{"model": "masked spectrogram model", "dataset": "strings of digits, spoken by a formant synthesiser in many voices", "train_examples": 39062, "n_mels": 64, "hop_length": 160, "input": "log_mel", "win_length": 400, "method": "simmim", "mask_ratio": 0.6, "loss": "l1", "arch": "densenet", "norm": "batchnorm", "activation": "gelu", "padding_mode": "replicate", "depths": [5, 10, 10], "kernel_size": 3, "stem": "deep", "growth_rate": 24, "init": "torch_default", "optimizer": "soap", "beta2": 0.95, "lr": 0.0016, "beta1": 0.95, "shampoo_beta": 0.95, "eps": 1e-08, "precondition_frequency": 50, "max_precond_dim": 512, "merge_dims": false, "one_sided": true, "adamw_lr_other_params": 0.0014, "ema_decay": 0.999, "steps": 13900, "batch_size": 64, "epochs": 22.8, "lr_schedule": "cosine", "final_lr_fraction": 0.05, "warmup_steps": 410, "weight_decay": 0.05, "adamw_weight_decay_other_params": 0}
Rows from block 15 of a small masked spectrogram model, named by matrix and row number. Each number is 128 + 32 x the weight over its row's rms, rounded and kept within 0 to 255. All counts start at 0. Numbers have three digits each.
After each channel's rows are labels from the 100 clips, of 14976, where the channel reaches its highest value: "top examples" is what is common among them. Only what is clearly more common there than usual is listed. The data: strings of digits, spoken by a formant synthesiser in many voices. In brackets: how many of the 100.
# conv1: bottleneck pointwise conv (model.blocks.17.conv1.weight, 96x160x1x1), inputs 80-159

conv1.19:139086091127159133129132090113117153119095120143122175119077134091153138126056140139147109157092118093158105130014105112055113141134145144122154108113166153100091094122101139120133086104097122107133088124128118064133124200110112142133185129
top examples: reverberation (99); "six" (59); first digit: six (31); thin (high-pass) (29)

conv1.83:158117190156148176118141095142105182135155150163163138133146180132163175122166116136119148147142126197107087139108148184103130137132171091042197159090170144172091107112172151105141104089134195132139214107097106100109169163152131169128045147
top examples: voice: deep voice (74); clipping (32)

conv1.17:129086133168199127086110126145112164184112106186161113091114074072120136117101056081152099125126090125143164149083134112121084124142126102139153178074151139093060115136138102154133145116107141134118112108135093201194103090170147156161129100
top examples: voice: deep voice (73); clipping (33)

conv1.40:101148140122130166104169144108098135110142093120086103098135130129102164174133110146147145125219115113175171128117141144124084124181153133136130049145156086098110203098085148173139118187125148104100158203145115129130102150142201149198159089
top examples: voice: deep voice (74); clipping (31)

conv1.60:105196152117126182143141121099119122103191101111096089143107129137069130121169097144114085114112146105102078149134083176132134129096106102077106120106098100157122127096105096078110165064152141101145132122132128159088172104173038118142119171
top examples: "six" (62); mains hum (36); first digit: six (34)

conv1.16:124144095116132145101148087076099108149153117133154124111092076150136153172126117081114156085170113149104110116171122092081144162129122092157128149117136103096101199125114119062140114175185090150183118121148119185095133075193099151160097088
top examples: voice: deep voice (74); clipping (31)

conv1.61:129121063124111117086132111078164142109122169131134158183140138089149069135088145162072136158134125154116163132122156093169179120132141125056128120115105123202160100137138166204139153139145134164181088145125168165145133045145055086133054116
top examples: thin (high-pass) (100)

conv1.33:108050163167131103153131203115139117122075124144159125122103123140139109130140196102168156148117075106167176105141096083122119161122110126125178087115126150120108150162076107115133098134053108118115117121127130139213157117117105168075118169
top examples: thin (high-pass) (100); mains hum (66); voice: child-like voice (50)

conv1.35:126144086135126125211119113079092117124112110092123149133103100230160155148119180075122105144141119165118058170129120110088113152113116071099107109170116131133144135170132146162133142071165114151118161104098111084151099136110084076115128111
top examples: mains hum (34); first digit: two (27)

conv1.56:149131098108087067169114061154196159137127141127127135111156116128160037121157121148167168154072134116111132098161134114127156116151169174094139114114161135158122125152136154127040160102157086132134154125098172076139089182109142123086117207
top examples: thin (high-pass) (70)

conv1.5:117064184132108147117125183161155094071153137148145133156153142107136133071156182142131138107135104085119155133131117115122168179130079069127173123141141114174112129114143192084148136126120147144075154145203146074192174105143115148164132123
top examples: voice: deep voice (73); clipping (31)

conv1.22:114167202100145197159168122107102166125170114121062145143112137140117141168207098120140095143145168153123146119121140213138131157154102135089085136143093150152147125118140126113140122132152160110175188108135121149115106171172137173154170063
top examples: voice: deep voice (75); clipping (32)

conv1.70:126140150128167123152090166125118122183107106179069081116084137119092114136133216184131129052133113147175119096120119118077121115097150228063094120140191116115094127111101080068123154144089126098115129098127137125111109171087168134127084165
top examples: rumble (71)

conv1.62:100167064150139119185150130055114158110130108167076166122118113120124094129123131130125046141168111132088169107123132163160109163105114086100166130102134142120101145139118114166172106146122083106160169167156137172161146098173075155132083098
top examples: voice: deep voice (73); clipping (31)

conv1.79:147059129119143093132149106132077153105094116105112133126172105064104126125144156187090155119149149067154162110110103128123157120158110081098090127137180160101094098099173143057165122115127100128093128113146059177093137085087055154141097088
top examples: voice: deep voice (71); clipping (34)

conv1.38:130126150087107098132164083098106128092147096107129112098192176122155149140128194101130074101089146126139163146082143171226129147193137050083079136115078132140058108116148094116092203112120160109083109173092140128141164117142139136135125148
top examples: clipping (72)

conv1.81:145076148121149135203110180181065127115182075100109163139193131182152095161178143165115121105143110079128120103130176166067130131138116072125058150130139182111061193124137112098148108111133154082119186155121097137126122145128131136128123105
top examples: voice: deep voice (73); clipping (44)

conv1.65:164088129123158133107139173205081115161162080112098159114133154145158140124103123091182108082090104091145129217140133068060091147136089086146165105153069143119065110152137132170153113118070105069114145101144112145127115072087137125079173153
top examples: clipping (65); rumble (52); mains hum (40)

conv1.49:116151114100140094126141145061129160168084118140148155133090087149145116152128115071110157172171122132163146149103102128140110106135167127155096130170166092121162103120142146129043119142127120120133221151084158152207112087140151131147113156
top examples: voice: deep voice (75); clipping (32)

conv1.39:133119120184113153140073108122098091063150117130073164139138132115146105129135169126084151140139123148123093095095112143100126074147172113219154155163149134142130091079114163166112071144091128124125064122135116107144104088130114108141069122
top examples: clipping (34)

conv1.86:136149160096146155165149142161062059116134119067132082129164130120081134148111128159093111176154118091134135190126163142138162145090110143161128101068137132128072145126136156182155126096124190094167143113145129129138132181152142154115198116
top examples: voice: low voice (84); clipping (37)

conv1.95:151203188147198183125091119202056149102145172158096187187172111166173178179138153109144081147189078136147095136137152147062132115122104096150177153161177122130101175090124095135171182135150146135148145131131182173161146108146124153178118135
top examples: voice: deep voice (73); clipping (31)